Rows from block 4, named by matrix and row number. Rows with one number belong to one channel. Each number is 128 + 32 x the weight over the matrix's rms, rounded and kept within 0 to 255. All counts start at 0.
# convs0: first 3x3 conv (model.blocks.4.convs.0.weight, 128x128x3x3), inputs 102-107, a 3x3 kernel for each
# convs1: second 3x3 conv (model.blocks.4.convs.1.weight, 128x128x3x3, transposed), outputs 102-107, a 3x3 kernel for each
convs0.22 [ 94 112 149  92 102 131 111 126  79  95 162 179 101 155 158  79  70  57 109  99 133 100 149 153 128 121 149 165 187 129 140 166 118  71 135 135 127 137 148 160 141 133 162 158 129 155 159 178  89  86 138  92  99 143]
convs1.22 [109 106 132 130 124 134 170 171 144 114 106 116 119 126 116 157 162 149 106 115  98 111 146 158 122 113 150  96 114 104 120 146 153 134 175 186 149 135 118 102 125 151  60 109 148 127  87 102 114  99 125  78  91 105]
convs0.23 [ 68  93 130 141 139 137 159 116 119 130 109  97 188 158  79 157 124  84 106  88 143  72  31 103  68  87 127 156 130 100 151 144 101 124 129 108  89 108 124  89 100  78 178 146 115 131 127 113 131 121 116 144 152 150]
convs1.23 [153 107  65 170 102  71 198 144  93 125 106  94 129 138 141 127 144 142  99  85  53  78 108  73 133  91  67 158 133 100 163 147 116 159 150 106  92  86 118 102 105 122 120  94 103 117 149 167  90 131 147  82  82  82]
convs0.24 [159 114 121 134 148 128 141 146 102  95 117 165 130 131 173 133 138 169 123 155  85 137 141  68 119 106 108  73  51  84  83 104 101 121 107 124 159 122 107 139  73 141 122 139 178 131 130 114 117 132  87 121 117  84]
convs1.24 [121 141 142 132 132  86 156 150  88 150 149 108 166 149  72 155 121  97 177 147 146 118 106 119 126 107 104 184 152 126 108  65 112 113  99 131  78 118 159  86 184 129 131 165 132 179 176 147 145 144 133 116 140 159]
convs0.25 [ 34 113 162  56 107 124  58  85  73 156 153  96 148 132 104 138 140 116  88  87 103  94  85 133 140 121 166 133  88 130 170 110 144 137 136 139 137 132 106 113 139 112  95 108 118  66 149 145  99 145 174 117 135 158]
convs1.25 [137 132 115 110  81  81 130  94  84  89  77  99  53  33 109  56  59  85 155 127 139 136 118 139 133 113 149 114 109 130  82  83 124 103  99 144  91 112  99  92 112  87 108 125 129 143 108  82 145 124  81 141 142  72]
convs0.26 [141 122 158 127 141 148  68  71 106  83  71  94 115  92 106 118  83  59 108 128  96 146 100  73 155 112 133 151  96 140 135  86  99 113 121  93 120  98  73 125 111 143 122  24  94 149 108 130 138 134 119 138 120 117]
convs1.26 [ 74 108 153  33  61 153  56  92 171  82  61  75  96  52  59 128  84 108  96  92  87  78 135 123  97 168 183 105 186 171  66 169 204  93 130 169  97  96 122 120 117 111 127 104  92  80  99  87 145 130 107 166 153  94]
convs0.27 [143  96  62 130 101  97 110  71  72 123  71 120  92 103 166 125 127 109  55  72 140  82 122 148 124 159 125 123 107 162 120 112 165 116 127 148   6  58  91  27  84  95 147 139 174 104 106 142 130 121 145 152 129 108]
convs1.27 [141 126 127 101 105 143  75  99 122  85  51 100  57  50  90  85  99 125 163 164 169 152 145 126 138 118 113 108 136 187 122 127 132 118 110  74 117 112 102 157 156 110 138 118  94  81  80  96  81  96  88 114 150 117]
convs0.28 [ 75 139 153 124 129 125 150 145 143 144 172 160 108 107 120 137 128 129 149 120  70  42 120 177 110 153 188 145 152 152 145 129  96 139 160 125  92 152 113 114 149 128 154  93  81 127 142 143 100 117  99 134 155 133]
convs1.28 [167 121  79 174 159 127 116 130 139 100 131  99 111 100 101 118 109 127 138 129 154 140 141 118  99  75  71 161 158 171 118 136 159  98 117 122 156 129 136 136 145 133 114 137 146  89 161 146 104 199 178 101 118 111]
convs0.29 [ 78 117 145 113 118 112 139 129 100  94 108 133 110 104 112 119 101 117 101  79  62  80 103 110  97 107 102 153 169 121 134 179 159 110 135 160  90 129 151 115  90  99  92 108 114  88 121 137 123 180 156 116 158 151]
convs1.29 [179 152 132 214 170 136 203 191 163 132 115 129 141 117 112 132 140 142 137 176 137 125 204 192 155 189 171 117 119 111 148 178 184 118 174 171 148 117 100 116 151 131 102 112 126 131 149 148 134 156 130  98 116 113]
convs0.30 [120 145 168  78  96 140  67  82 118 128  79  79 124  86  67 103  97 113 128 106  74 119  91  91 118 164 175  92 100 134 114 130 155 112 122 142 125  89 127 119 144 133 117  95  70 152  79 116 132  88 137 131 147 161]
convs1.30 [ 97 144 120  56 131 111  51 136 142 146 143 152  87  59 122  99  76 142 148 129 171 156 161 158 108 102 108 136 160 163  92 105 142  71  86 145 123 141 121 135 143 115 135 130 144 109 110  83 136 142  95 119  93  93]
convs0.31 [151 122 104 125 102 100 136 130 143  73 127 126 129 116  95  93  94 105 111 141  84 166 143 109 152 123 145 113 123 111 108 128 148 122 157 162 147  97 112 112 100  89 120  77  65 143 105 102  95  89 120 133 136 126]
convs1.31 [ 83 107 167 120 145 178 104 144 155  92 100 134 125 119 134 126 118 134  63 141 147 108 171 185 139 167 195 149 118 119 170 138 105 167 162 136 130 119  94 120 103  83 154 118 120 146 126 103 157 159 140 127 103 133]
convs0.32 [103 152 146  97 119 110  95 114 100  99 115 185 104 126 207 112 111 182 150 124  88 101 107  62 118  91  87 103 118 149  92 113 150 109 139 174  94 125 188  99 100 147 165 146 150 110 108 157  87 124 172 132 186 215]
convs1.32 [104  73  80 108  82 102 136 131 132  96 132 129 114 143 122 107 125 104 118 120 131 128 125 162  78 105 160 137 145 128 126 117 100 115 119 126 111 114 104  98 106  81  89  88  63 146 166 132 140 155 104  65  68  68]
convs0.33 [179 142 106 147 129  94  94 121 133 118 150 166 118 130 157 130 131 160 124 105 148 168 110 120 104 106  95 138 181 193 137 142 162 167 107 124  72  68 112 111 132  91 123 154 140 189 157 166 149 112 111 131 116  94]
convs1.33 [ 90 108  86 118 159 144 133 172 167 160 117 101 156 125 120 134 139 135  39  63  65  92  92  55 128  96  80  70  81  80  93 133  82  93 124 111  88 137 137 137 155 178 140 140 156 111 121 100 142 137 109 142 169 157]
convs0.34 [131  79 138  80  47 114 126 110  78 114 162 171 113 136 164 104 111 108 180 134 110 167  69  93 110  64 133 140 141 148 133 127 148 139 137 107 118 107 148 132 136 149 162 177 145 119 106 117 101 107 138  88 109 141]
convs1.34 [113 108  92 130 136 131 170 173 180 168 116  94 154 146 116 165 175 150  89  95  96  90  96 147 131 126 172 132 159 138 127 155 127 111 126 120 159 198 206 140 183 206 104 155 186 165 151 121 169 178 151 131 122 139]
convs0.35 [139 135 197 109 115 149 125 112 136 147 149 160  64  58 111  98  62  92 141 166 118  52  59  75 114  98 108 117 154 145 171 150 105 127  97  54 146 143 122 133 152 164 130  70  87 190 201 173 100 137 132 108 144 148]
convs1.35 [ 88 113 111 111 139 116 125 142 118  89  75 131  97  47  89 132 117 112 102  81  65 124 114 146 114 138 154 120 125 155 132 146 170 146 155 177 141 164 132 153 150 111 135 136 122 134 119 112  94 138 148  92 120 127]
convs0.36 [117 120 117 119 119 113 143 140 146 150 122 108 142 110  99  90  77 137 111 132 137 143 142 107 142 136 133 162 113  65 129  98  86 104  95 128 150 119 109 127 100 126 110  95 106 196 152 118 178 118  81 155  74  64]
convs1.36 [ 70  69  83 138 126 112 164 151 135 121 105 137 157 118 139 157 146 169  92 108  68 121 145 113 146 140 153 146 135 106 158 130 116 173 171 160 111 104 102 148 137 125 184 196 139 134  71  66 123 107 109 106  50  80]
convs0.37 [ 73 120 138  86 139 139  91 133 136 124 171 145  92 153 113  82  87  99 101 100 123  67  85 106  81 106 126 160 124  81 173 167 117 133 154 151 117 154 164 123 106 112 161 141 122 141 154 172 131 148 138  87 137 132]
convs1.37 [152 111 121 172 131 124 136 114 140 160 143 130 154 147 128 135 136 134 146 140 122 144 124 141 115 103 110 145 136 136 157 162 156  84 130 132 158 128 127 116 124 109 109  94  90  96 154 158  74 142 137 114 163 163]
convs0.38 [142 143 106 147 130 118 167 121 119 105 134  96 138 144  87 100  93  67  80  82 106  55  74  93  65 130 172 145 115 116 131 100 126 119 106 130 138 114  73 135 121 104 108 107 121 119 125 123 101 129 131 171 164 157]
convs1.38 [186 134  95 191 129 102 196 164 144 136 103  99 125 112 110 123 124 139  97  38  40  96 120  77 115 145 111 171 130  80 158 141  85 150 141 109 190 178 140 160 158 101 127 122 107 118 147 181 112 146 177  63  63 105]
convs0.39 [ 78  79  49 100 108  84  63  71  47 174 170 139 162 182 154 141 148 114 111 160 190 116 127 102  97 107 159 128 153  91 104 133 108  67 106 110 103 119  67 127 116  70  64  63  26 121 110  74 106 134 137 105 124 139]
convs1.39 [134 107  95  91  65  45  89  63  41  53  64  81  40  87  68  70  98  68 141 132 123 146 134 133 151 142 157  90  94 133  87  87  69  98 104  52 103  86  97 123  98  74 151 108  65  86 108 121 115 118 111  95 126 106]
convs0.40 [ 35  52  42  88 107  66  39  54   9 121 145  98 108 206 129 121 147 103 122 131 144 108 114 118  90 121 138 117 161  93 128 152  91  77 111  79  94 120 133 109  88 103 105  74  76 107  90 126  99  99 126 114 140 139]
convs1.40 [130 112 124 106  89 113 101  95 108  85  99  93  90 114  89  86  94  65 165 143 141 145 138 151 151 147 182  92 114 147  78  83 114  73  79 105 112  98 118 125 110 101 146 135 122  92  86 101 126 116 120 141 142 129]
convs0.41 [138 126 154 161 117 147 204 169 176  85  96 165 102 129 179 157 163 188  71  99 113  85 100  73  97  78 115 102  95  89 136 125  95 157 141 121 144 150 140  94 111 114  99 111  93  94 123 159 143 126 165 186 161 196]
convs1.41 [157 142 102 172 156 112 137 148 120 123 124 116 126 120 101 121 133 108 138 167  83 153 134 136 140 117 138 124 129 141 115 147 162  93 132 167 193 149 142 181 175 158 145 169 150  93 104  95  65  72  69  25  24  18]
convs0.42 [143 123 145 129 123 107  99  93 102 110 133 127 131 142 126 148 149 160  79  45 117 167 147 184 200 180 158 132 140  59 138 142 117 143 162 165 110 110 153 119 134 153 113 158 104  86  78  88 151  94 113 198 161 138]
convs1.42 [119  95  92 132 104 139 152 114 130 137 106 129 102  82 112  97 100 113 126 146 105 165 143 132 104  93 108 114 135  87 120 139 112 145 151 146 164 140  84 131 164 139 121 149 163  89 110 177 158 134 142 104  59 114]
convs0.43 [111  82 107 167 124 140 118 129 175  78 119 147 143 141 191 137 149 171 158 117 147 130 118 130  92 106 129 146 124  86 135 116  30 148 128  91 131 116 119 121 135 125 124 132 106 130 144 160 109 167 157  69 110 121]
convs1.43 [174 154  91 180 165 111 161 120 121 190 152 110 194 158  79 174 156  82  96 123 149 138 126 106 156 130 106 129  97 112 102  47  91 101  73 129 131 174 187  92 111 142  73  60  96 121 141  97 128 156 131 132 185 132]
convs0.44 [107 137 173  52 123 150  29  62 123 146 135 103 157 162 115 138 146 126 112  96  89 114 123 134  82 124 129 100 125 122 131 140 147  77 130 142 121 104 119  89 125 154  93 126 132 126 141 172 128 141 143  98 113 100]
convs1.44 [130 143 131 135 133 117 134 140 126 108 104  96  81  89  91  64  52  59 186 158 151 151 123 145 142 116 128 144 130  90 142 116  97 151 115 107  80  93 117 102 101  87 129 130 123 114 127 105 146 156 135 170 168 120]
convs0.45 [105  72  90  77  68  76 112  71  71  75  92 104  93  74  71 134  91  92  44  35  58  68 102  92 125 154 160 127 139 118 125 123 146 172 171 150 133 155 161 101 117 125  78  71  69 137 111 149 123 125 165 142 179 169]
convs1.45 [152 123 149 143 101 128 140 127 126 102  75 101 105  63  76 103 111 116 148 134 107 173 161 130 151 173 139 140 172 133 146 178 150 113 123  97 200 176 101 163 158 114 119 124 104  90 123 134  89 159 145  52 107 111]
convs0.46 [ 91 138 134  98 108  70  90 116  74 101 103 106  89  93  81  80 110  95 141 118 140  73  85 120 104  86 125 141 139  85 184 153 109 155 144 104 150 138 150 100 122 145 116 105 133  88 117 136 101 131 136 137 172 121]
convs1.46 [128 109 105 106  83  91 127 104 102 107 100 133  87  95 120 104  88 101 170 154 168 148 116 153 155 130 166 135 121 109 129 109 119 115 106 124 119 115 106 147 132  97 182 158 141 120  98  82 121 129 130 105 140 121]
convs0.47 [187 165 153 126 132 163 130 127 184 150 145 184 116 139 168 121 140 159 171 166 158 157 129 129 137 107  79 114 165 236 128 162 213 155 164 180 144 137 127 162 157 161 166 195 202 161 176 174 176 181 158 130 145 116]
convs1.47 [ 89 115 153  98 142 164 110 133 130 123  96 112 114 104 128 126 129 130  73  65  98  53  74 103  58  81 131  72  77  93  93  92  86 110 109 100 101  80  65 102  90  89  89  78  76 125 126 119 108 107 119 128 111 126]
convs0.48 [146 171 147 104 133 154 100  80 132 141 117 109 139 106 120 108 102 145 148 135 145 112 130 117 152 117 114  45  80 157 105  97 125 189 131 122  97 149 133 105 152 144 100 113 126  86  49 101 131 125 109 137 161 153]
convs1.48 [148 117 105 135 117 139 123 116 155 121 139 143 115 117 109 156 131 119 127 141 156 120 120 139  97 111 138 189 173 136 181 170 175 160 155 124 139 123 148 131 126 153 157 135 133 137 148 132  91 122 112 106 155 147]
convs0.49 [ 98 124 128  98 138 130 110 127 112 144 157 127 146 167 152 139 146 131  99  84 115  77 106 155 138 162 171  98  94 103 135 126 140 162 170 164 135 133 132 146 144 128 162 131 111 157 156 121 121 124 123 131 126 121]
convs1.49 [161 129 116 135 108 132 117 104 122 129 149 132 112 123 130 113 136 138 153 193 178 141 132 103 102  77  75 168 168 119 130 172 156  83 127 124 203 172 134 138 151 142 115 146 141  97 140 156 135 177 165 138 143 119]
convs0.50 [ 99  83 106  94 105 136 116 123 155 145 109 120 107 104 173 142 154 170 140 128 120 126 107 116 157 186 146 129 165 166 179 146 126 153 113  81 125 119 123  95 136 162  85 142 187  85 109 111  82 129 133  54 121 129]
convs1.50 [196 172 134 196 185 136 214 182 140 144 159 130 156 173 134 132 110  96 162 158 206 133 152 172 103 110 136 170 112 129 172 137 164 203 207 208 126 129 173 115 157 199 170 174 207 158 191 142 119 168 168 123 147 127]
convs0.51 [106 124  90 126 136 158 171 136 163 131 138 133 133 113 136 151 123 128 113 143 150  99  37  69 108  82  68 130 130 108 100 140 127 119 119 119 117 120 111  98 164 121  66 103 115 110 133 167  83 113  99 150 146 134]
convs1.51 [130 136 129 158 164 169 101 103 162 119 141 137 160 158 150 151 156 136 127 125 146 105 135 125 137  88 129 113 149 136 183 204 143 128 155 122 122 151 153 107 130 152  89 114 148  79 110  83  86 177 173 153 182 162]
convs0.52 [130 151 132 148 177 158 112 136 140 129 110  91 132 122 108 169 165 174 102  89  95 124 102 134 153 116 114  87  77  69  72  61  69 100  98  93 140 147 120 130 147 147  92  95 127 124 148 121  78 129 139 139 170 153]
convs1.52 [ 53  72  99  26  54 119  68  83 157 114 125 102 109 104 105 120 108 104 149 125 168 122  93 143 140 113 158 125  97 121 112  72  97 115  78  75 168 154 160 168 130 110 159 136 114 123 128 101 152 136  92 118 115  66]
convs0.53 [103  98 113 116 115 154 152 133 125 128 142 139 102 126 157  93 103 100 140 152 127 149  66 103 123  83 120 104  88  92 146 139 129 159 188 174  66  54  78  94 133 156 149 137 136 122 137 120  99 111 126 115 137 143]
convs1.53 [130 105 128 150 137 168 164 160 167 122 104  73 148 135 124 186 189 151  98 138 135 108 155 151 115 128 128 134 168 167 141 172 184 111 111 105 137 185 182  99 145 179  82 145 181 115 148 140 122 174 163 142 155 139]
convs0.54 [ 89  93 100 108 144 108 141 147  95 117 102 129 110 114 107 146 103  89 113 103  69 108 116 108 138 126 114 119 112 122 121 109 117 123 128 106 121 134 102 195 138 131 152  63  36 159 151 140 134 115 114 125  84  89]
convs1.54 [209 171 141 161  91 115 128  76 132 173 115  84 120  69  54  82  70  82  68  82 117 130 127 111 142 135 136 159 155 113 146 162 128 163 162 146 121  98 102 125 120 101 176 154 107  99 135 130 125 144 134 102 115 100]
convs0.55 [  0  48  86  67 114 111  72 131 150  94 126 101 141 114 108 141 119 125  99 124 175  98  60 122 109  85 112 114 108 184 138  78 178 188 125 111  61 111 123 104 144 168 141 155 157 113 112  93 112 142 121 115 170 121]
convs1.55 [175 156 159 149 135 158 161 134 112 133 128 115 130 119  75 170 162 119 136 146 142 158 151  97 122 106  82 188 199 188 184 177 158 187 183  99 101 127 149 109 131 158 189 191 149 146 166 146 143 175 162 135 165 162]
convs0.56 [112 106 139 116 122 122 101 104 125  81  91  81 124 130 101 142 114 136 138 130 134 136 147 176 104 134 108 113  90 108 152 158 137 131 128 110 114  84  14 128  90 111 139 141 148 138 121  83 169 154 133  80  46  80]
convs1.56 [179 162 144 162 131 121 138 128 154 114  78  83  98  72  84  71 101 124 120 140 144 139 127  97 141 143 120 144 137 147 120 120 121 134 153 178 161 155 119 144 116 116 151 121 114  75  92  93 121 112 112 142 131 110]
convs0.57 [114 106 117 136 144 129 199 213 144  89  73 114  97 109 152 177 194 197 132 144 150 121  81 107  84  29 126 158 124 122 140 100  94 125 107 125 153 167 174 128 143 122 174 134 101 128  83  97 125 143 162 129 170 211]
convs1.57 [114 100  96 130 123 122 126 112 108 120 156 158 129 140 155  98  92  96 113 149 171 101 123 148  75  91 112  76  39  44 142 129 119 159 161 167 132 115 114 145 152 143 147 151 131 142 125 120 135 134 136  87  84  70]
convs0.58 [109  89  63 135 129  78 139 176 131 115 151 171 108 138 185  56 103 157 160  92  96  88 110 138 155 130 164 112 135 109 127 156 149 112 138 169 147 164 187 163 129 180 197 143  99 166 147 172 108 103 201  76  84 189]
convs1.58 [108  91 114 117  98 149 109 102 141 124 119 146 103 115 181 124 138 145 115 123 143 140 111 153 119 126 153 148 100  84 162 143 117 157 163 144 104 100 126 102  94 130 106  86 135 165 148 154 159 157 136 121 138 114]
convs0.59 [156 175 137 137 149 148 130 118 142  98 139 172  98 158 185 109 162 175  94 116 114 136 136  99 117 103 105 142 134 110 152 169 143 137 160 139 143 146 153 126 152 160 124 149 134 175 150 118 166 154 130 146 156 140]
convs1.59 [ 93 109 120 124 147 157 134 170 174 133 119 104 116 106 115 136 136 130 123 132 179 155 133 143  92  67 136  78  91 101 125 127 114 109 117 108 153 143 117 154 141 122 117 110 111 121 119 115 106 114 115 109  87 101]
convs0.60 [ 99 136 138 115 157 165 107 148 155 119  91 117 123  99 119 165 149 153 119 121 112 105  82 112 121 125 123 145 175 142 178 208 167 139 119 104 153 192 149 124 150 145 141 135 129  74  81  94 154 152 116 167 170 112]
convs1.60 [147 136 123 120  99 128 111 129 145 119 101 124 124  97 123 137 111 118  75  84 127  63 107 131  76  68 113 107  95  82 142 116  97 149 138 123 164 163 165 147 155 158 150 135 107  66 107 131  90 106  94  52  55  79]
convs0.61 [112 119  94 106  91 109 124  99 140 123 115 161  95 105 138 130 133 125 151 143  92 145 140 141 161 150 157 166 203 141 101 136 145 129 127 136 168 144 127 138 170 132 140 135 122 142 193 199 106 136 143 106 100  99]
convs1.61 [116  86  93 138 113 114 121 105 105 139  96 102 150 102  98 185 156 160 155 134 101  89  99 104  45  89 131  88  87 122 167 160 137 160 171 158 143 158 164  97 110 121  50  68 111 120 105  88 131 132 123 166 167 123]
convs0.62 [130 105 100 149 115  54 129 132  75 121 119 159 147 119 124 141 135 134  77 109 115 130  77  82 165 104 113 146 126 112 127 119 128 139 136 153 155 111 147 137 110 139 137 114  75 145 113 139 198  91 133 163  79 137]
convs1.62 [114  95 119 110 110 169 138 112 163  91 109 130  82  85 109 107  90 105  38  46  48  78  79 105  78 100 131 121 152 148 121 142 128 115 114 129 179 189 137 144 190 136 118 152 125  88  88 103 113  58  86  72  37  39]
convs0.63 [119 151 131 123 165 123 106  83  80 104 129 160 131 177 183 128 157 165  97  74  24  89 108 110 139 141 104 108 101 162 109  21  97  95  50 109 134 169 187  92  90 122  99  79  93  94 129 124  67 106 125 102 147 193]
convs1.63 [133  98  58 126  90  59 120 103  93 127 138 120 124 120  85 139 123  91 130 105  84 161 125  82 143  88  98 149 119 146 118  69 116 150 130 150  79  76  73  87  92  93 114 107 109  94 118  60  73  71  37  61  34  84]
convs0.64 [111 150 179 144 167 189 159 172 185 137 120 116 126  98  83 155 134 138 107  86  94 116 135 139 164 151 114 173 157 115 162 170 115 159 150 132 107 155 128  88 152 119 137 137 137  77 126 144 136 169 162 167 169 153]
convs1.64 [127 131 102 138 110  94 153 159 127 117 135 138 127 132 143 117 122 120 162 159 170 110 106 146 120 135 136 109 112 160 104 132 150 142 138 122 178 170 181 164 143 171 149 119 136 123 143 117 152 195 139 122 173 184]
convs0.65 [168 116 136 175 119 129 179 127 123 106 110 122 115 144 151  98 101 131 118 110 114  79  95  91  85  88 101 135 109 124 160 120 119 149 123 137  72  79 101 116  89 113 133 144 152 151 143 133 113 130 167 175 158 160]
convs1.65 [165 159 150 204 167 137 190 162 130 159 158 154 151 157 143 130 149 164 156  87  60 141  99  86 128 103  83 137 150 128 130 144 151 117 108 121 136 144 152 134 136 141 141 140 137  90 121 167  59 118 157  39  80 113]
convs0.66 [142 146 180 124  98 135 139 108 135 116 174 182 101 173 188 119 137 144 114 123 124  90  92 101  56  78 115 150 155 172 139 149 148 168 165 123 164 152 147 175 167 156 152 142 121 160 169 174 137 156 171 125 154 134]
convs1.66 [ 64  83 120  93 112 132 111 133 148 141 122 130 127 120 133 137 144 158  94  86 117  63  79 134  63  74 129  84 106  98  85 118 116  85  91 100 192 153 114 167 149 108 121 137 121 144 130 124 114 114 114 104  92  92]
convs0.67 [111 152 172  91 117 164 123 122 153 101 142 151  93 125 146 112 124 152  76  69 108  94  61 112 145  98 136 134 135 139 135 113 100 129 126 148 138 142 150  98 110 138 123 102  86 143 109 173  83  78 118 139 152 180]
convs1.67 [ 76  71  26 109 110 117 139 173 144 135 173 150 162 190 155 171 158 121  38 113 183  95 112 178 101  82 140 167 139 110 153 131 146 163 105 102 125 111  97  97 111 144  98 133 163 165 171 134 128 145 115  74  97  71]
convs0.68 [108 127 143 111 128 110 110 130 101  56 110 122  84 118  94 151 141  92  97  86 139  68  55 123 140 105 103 153  99  96 149 110  95 123 144 135 123 143 149 165 111 136 171 135  98  84  67 121 117  64 124 156 137 162]
convs1.68 [ 94  71  92 106  75  87 136 100 103 132  71  77 106  84  61 128 138 105 161 143 102 156 131 116 140 135 139 129 131 116 138 154 128 144 127 105 211 196 110 203 215 145 161 171 162 137 145 138 143 157 142  86 114  96]
convs0.69 [140  78 115 134 100 130 144 127 128 121 122 143 121 143 146 105 138 125 161 149 117 204 163 129 133  93 124 109 147 195 130 176 214 158 171 189 105 123  54 125 156 100 171 196 177 133 143 116 128 123 124  83 125 129]
convs1.69 [140 159 204  97 134 185  69 101 120 153 117 157 146 132 158 159 133 168  88 147 147  98  98  95 148 148 120  99 106 122 100 144 145  88 148 156 113  83 101 118 130 159 116 133 130 161 180 155 152 143 141 162 145 147]
convs0.70 [ 86  99 140 151 130 150 136 115  93 114 138 128 140 131 131 126  97  98 117 142 115 158 174 160 122 104 117 143 120 120 120 127 112  67 101 119 104 101 101 108 143 110 150 126 110  70 105 127 111 134 132 129 114 104]
convs1.70 [ 96  88  88 100 111 101 108  86  83  60  95 100 108 114 102 111 147 113 124 105  59 104 140 101  97 127  87 106 119 120  97 103 104  75  72 113 119  84 105 114 101 131 121 115 141 141 142  92 143 153 137 116 168 183]
convs0.71 [131 144 136 114 142 161  70 105 152 144 125 142 132 124 117 127 132 118 113 121 130  92 105 174  94 101 157 171  99 110 148  86  96 109  76  92 116 147  83  80 135 126  74 128 122 163 158 141  93  39  85   9  25  63]
convs1.71 [ 44  73  47  87 118 106  88 151 142  61  98 114  98  97  77 143 116  92 108 111 164 157 123 159 148 106 121 100 110 122  60  33  64  91  54  28 175 167 185 173 145 147 147 162 191  70 126  36 123 162  59 114 121  80]
convs0.72 [102 135 138  92 131 176 118 152 152 106 125 141  84 114 158  73 101 106  86  56  56  78 121 137 108 157 183 120 123  83 129 136  98 110 136 123 132 113 156 157 150 159 128 141 126 119 113 138  64 105 150 109 148 160]
convs1.72 [136 149 185 116 155 200 129 161 186 124 136 149 106 132 179 105 121 190 123 133 142 134 136 147 100 126 145  99 112 136 123 160 180 114 167 186 114 122 118 108 130 135 130 135 151 136  83 103 170 127 151 134 130 158]
convs0.73 [ 34  63 144  71 106  89  80  86  63 109 100 141 122 109 141 163 135 113 125 122 115 123 156 162 109 104 120 120 101 110 127 125 115 125 139 141 143 155 158  93 137 141 132 115 131  24 125 141 100 136 169 116 134 133]
convs1.73 [109 114 120  99  59  70 162  97  74 115 106  83 100 118 118 127 155 150 152 151 175 141 126 141 150 130 161 145 139 116 119  81  87 126  80  93 106  90  84 137 136  60 155 156 121 131  92  69 153 166 117 120 142  98]
convs0.74 [129 136 143 163 151 106 165 157 109 128  90 110 116  99 127 150 153 157 169  35  67 116  84 123  97 103 120 103  63 116 107  56 101 146 134 172 118 135 149  50  28 125 118  79 134 200 174 144 148 114 100  99 106 150]
convs1.74 [167 186 181 150 168 163 134 134 133 140 131 126 118 107 113 121 115  96  74  64  55 110  81  88 135 112  93 144 117 124 127 100 103 134 121 134  65  97 120  91  98 106  96  87  83 130 124  95 116 126  93  89 104 124]
convs0.75 [105 130 116  80 119 131  70 110 136  75  97 134 115 130 129 134 163 164 170 137 108 193 153 111 168 150 119 120 128 184 114 106 147 151 121 155 124  92  69 127 120  84 126 125 126 137 116 122 149 120 115 200 190 151]
convs1.75 [150 157 188 100 130 168  70 106 152 149 127 112 164 137 127 140 124 127  96  96  96  77  75  59 124 106  87  64 106  96  63 119 103  52 100  80  85  90  76 109 126  82 146 144  74 109 109 114 125 117 108 156 149 144]
convs0.76 [175 169 177 120 136 172 134 138 196 149 148 164 124 134 156 140 147 168 176 155 137 156 167 162 104 115  86 138 170 205 157 149 166 174 143 149 156 128 125 168 160 139 196 196 175 177 177 158 206 180 126 160 137  90]
convs1.76 [100 111 122 103 133 125 104 125 108 145 118 117 131 121 126 135 142 141  66  58  89  42  20  71  61  62 104  40  70  93  43  80  87  68  99  99 115 117  77 124 130  97  97 106  86 129 123 117 108  89  95 129 110 117]
convs0.77 [ 73 108 134  74 107  91  59  59   0 120 141 100 120 177 156 142 176 138 107  86  84 108  98  94  93  89 113 111 143 129 155 173 132  91  99  51  88 111 110  95 134 148 104 101 133 135 119 130  92  74 122 118 100 111]
convs1.77 [120 112 150 106  95 128 120 113 138  92 100  77  89  82  45  43  31  31 153 142 149 129 146 163 132 128 163  77 108 145  93  87 133  84  83 112  97  88 111 112 106 110 134 133 138  84  74  93 147 127 130 146 143 123]
convs0.78 [159 119 112 172 134  98 136 132  98  93  72  61 133 125 103 158 121  86 110 114 130 148  91  81 139 121 113  98 144 185  51 128 199 120 153 189  74  74 156  69 135 152 138 159 140 178 131  97 208 109 127 135 138 177]
convs1.78 [127 127 139 108 164 184 114 165 144 109 120 115  99  85  91 103  76 101  64 149 138  81 159 166  71 130 158 153 132  59 109  83  85 102 108 111 137 149 140 119 130 168  91 120 173  84 135 144 103 117 116 109  84 105]
convs0.79 [137 128 102 123 129 102 157 135 128 130 131 137 106 135 120  49 115 156 158 149 117 138 145  70  97  93 109 100  63 100 112 115 128 132 119 137 129  88  72 161 123 114 154 142  87 152 136 133  90 112 128  94 125 153]
convs1.79 [109 152 142 153 164 148 163 147 139 144 119 128 107 107 115 110 121 145 122  83  81 144 160 164 147 170 154 144 160 156 118 111 143 144 119 147 132 141 152 142 132 119 176 168 171 170 158 151 186 183 176  87  84 143]
convs0.80 [136 150 146 171 151 128 155 137 120  98 102 166 120 130 170 139 136 164 137 164 163  90 148 160 119 169 176 137  99  92 110  93 103 107 134 154  97 126  64  98  99 120 124 112 102  92 119 126  93 105 151 109 119 189]
convs1.80 [101  65  28 136  94  68 149 143 114 103 104 108 101 120  96 100 125 123  99  95  97  76  80  87 127 130 149 141 131 114 149 122 106 135 116  86 124  99  92 149 128 147 167 154 159 102 117 129  62 110 111  50  77 103]
convs0.81 [115 119 147 124  93  97 142 108  92 115  99 127  58   0  83  86  21 100  89  92  94 114 110 113 177 148 118 126 130 137 122 114 143 154 177 167 120 143 136 105  94 130 108  54  73 123 108 144 128  98 117 179 151 161]
convs1.81 [181 180 148 175 146 122 147 148 122 109  73  93  99  37  51 124 144 106 122 115 132 139 145 183 170 152 153 131 146 151 141 160 151 110 124 139 179 176 146 128 124 102  87 103  89 132 151 142 122 153 140  83 107 115]
convs0.82 [160 127 131 145 158 145 107  96 104 142  86  86 186 138 117 179 155 164 125 113 133 194 165 150 183 173 126 124 129 145 114 110 135  98 125 172  94  93 117 130  30  48 150 116  63 127 107  86 176 134  92 120 113  97]
convs1.82 [125 134 128 103 118 143 107 120 143 105  96  84  64 111  94  67  58  79 140  96  92 100 101  93 116 128 117 159 152 138  86 163 143  84 148 165 161 150 155 173 112 102 194 134 158 151 168 162 118 138 148 121 151 193]
convs0.83 [118 148  96 144 157 125 112 135 134 137 106  84 149 134 113 144 165 183 100  96  81 164 119  94 200 177 116 117 139 164  99 116 153 127 149 152  98  74  91  92 112  87 141 141  87  86 103  91 144 146 127 143 163 148]
convs1.83 [170 133 113 166 134 138 162 141 160 129 115 124 110  83 132 102  77 118 112  93 109  77 104 101  99 102 103 139 155 167 136 164 171 137 128 120 171 143  92 231 166 124 181 161 140 163 156 121 109 119  90 119 108 115]